A small sound classifier, trained from scratch: held-out accuracy 95%.
Rows from block 2 of a small sound classifier, named by matrix and row number. Each number is 128 + 32 x the weight over its row's rms, rounded and kept within 0 to 255. All counts start at 0.
After each channel's rows are labels from the 100 clips, of 14976, where the channel reaches its highest value: "loudest band" is the band of the loudest frequency at the time of the peak. Only what is clearly more common there than usual is listed. The data: two synthetic voices taking turns or overlapping, over music, noise or silence. In brackets: how many of the 100.
# conv: width-3 conv, stride 2 (model.blocks.2.conv.weight, 144x112x3, each kernel summed), inputs 0-111

conv.102 [106 140 119  44 124 213 141  82 100 212 123 192 108 134 107 134 152 131 133 113 110 105 134 115 105 170  96 154 137  97 123 132 145  77 120 134 139  80 144 165 118 125  98 153  97 120 111 139 106 147 115 118 102  77 133 121 120 142  99 148 143 133  80  77 164  77  95 150 128 138 182  81 174 143 100 114  45 106 149 151 108 117 147 219 105  88 158 165 101 124 148 109 108 120 151  77  97 138 154 112 149 159  66 140  64 123  88 124 124 134 165 103]
loudest band: 4000 to 8000 Hz (28); 2000 to 4000 Hz (25)

conv.1 [125 126 134 169 164  82 162 107 143  85 124 159 127 121 120 113 208 127 126  83 150 183 168 203 123  81 165 123 148 118 186  67 142 130 111 128 154 141  90  57 131 164 132 130 167 111  90 120 132 159 127 170 128 117 139 177 174 110 184 143  77 142 176  80  92 150 132 157 108 181 133  96 152 207 122  60 174 121 121 202 112 116 123 111 119  84 122 107 144 126 128 120 136 154  84 117 138 129 143 159 125  72 110 154  86 107 136 138 109 149 143  82]
loudest band: 2000 to 4000 Hz (55)

conv.127 [118 134 155 159  71 162 115 151 109 146 111 153 160 154 186 137 118 120 150 153 101 165 149 141 185 101  85 134 119 159 159 104 168  89 134 154 137 151 136 105 100 131 154 101 160 124  57 139 120  89  91 115 164 159 184 156  95 149  99 146 142 150 133 119  81 111 123  96 148 101 145 126 122 156 142 229 177 100 152  65 103 168 121 171 132 109 107 174 175 110 129 167  92 228 112 123 131 134 119 129  96 204 133 165 136  66 182 132 108 120 146 137]
loudest band: 4000 to 8000 Hz (54)

conv.81 [107 109 117 130  97 109 131 147  83 131 148 186  86  93 128  85 224 138 110 120 114 110 121  96 174 130 130 120  87 111 158 107 131 109 166 101 108 138  72 113 150 187 128  93 129  40 161 107 115 100 142 147 119 154 136  96 187  89 143  77 174  48 162  99 168 109 115 163 114  86 110  69 181 127 166 160 141 155 136 124 101  57 105  72 127 139 146 131 106 146 188 118 119 128  87 156 154 107 156 111 126 123  75 140 122 111  94 106 135 161 157 104]
loudest band: 4000 to 8000 Hz (39)

conv.54 [163 174 138 104 197 137 138 169 172 121 104 188 153 161 127 156 159  75 184 170 135 121 105 145 112 106 100 172 110 128 175  51 138 165 156  99 127 114 107 154 172 127 183 159 136 114  99 145 127 109 102 105 118 163 146 108 202 140 123 175 164 166 168  82 109  61 135  64 192 126 167 149 141 122  85 143 193 110 117 167 136 116 147 111 100  94 108 116 145  66 164 104 149 121 122 107 123 104 103 145 144 104 117  85 169 116 113 117  80 161 104 120]
loudest band: 4000 to 8000 Hz (40)

conv.140 [ 90 138 127 137 117 134 140 219 140 163 100 150 103 119  95 162 102 121 146 114 140 114 132 140 180 112 113 140 101 147 196 111 114 138 144 148 124 156 144  69  71 116 156 113 124 113 131 127  95 175  51 101 172 134  70 124 106 140 133 164  89 157 130 102 139 159 116 168  94 126 118 122 175 127 149 122 119  58 123 127 141 143 150 115 208 111 137 194 133 156  57  73 128 193 147 117  67 135 150 135 186 153 157 140 151 126 167 168  51 127 161 120]
loudest band: 4000 to 8000 Hz (34)

conv.10 [152  95 124 140 122  91 134 125 124 130 151 178 110 109   7 143 104 102 208 146 145  74 161  58 140 170 142 129 123  96 112 149 132 138 149 144 140 100 152 125 102 144 146  94 138 107 109 157 243  94 142 110 111 171 124 129 105  90 134 113  90  59 137  89 162 141  96 142 146  84 119 141 142 101 165 141 128  78 161 130 120 172 129 175  98  98  95  97 103 144  87 135 176 107 106  83 144 109 154  66 126  81  85 145 112  97 146 132 124 132 143 106]
loudest band: 4000 to 8000 Hz (44)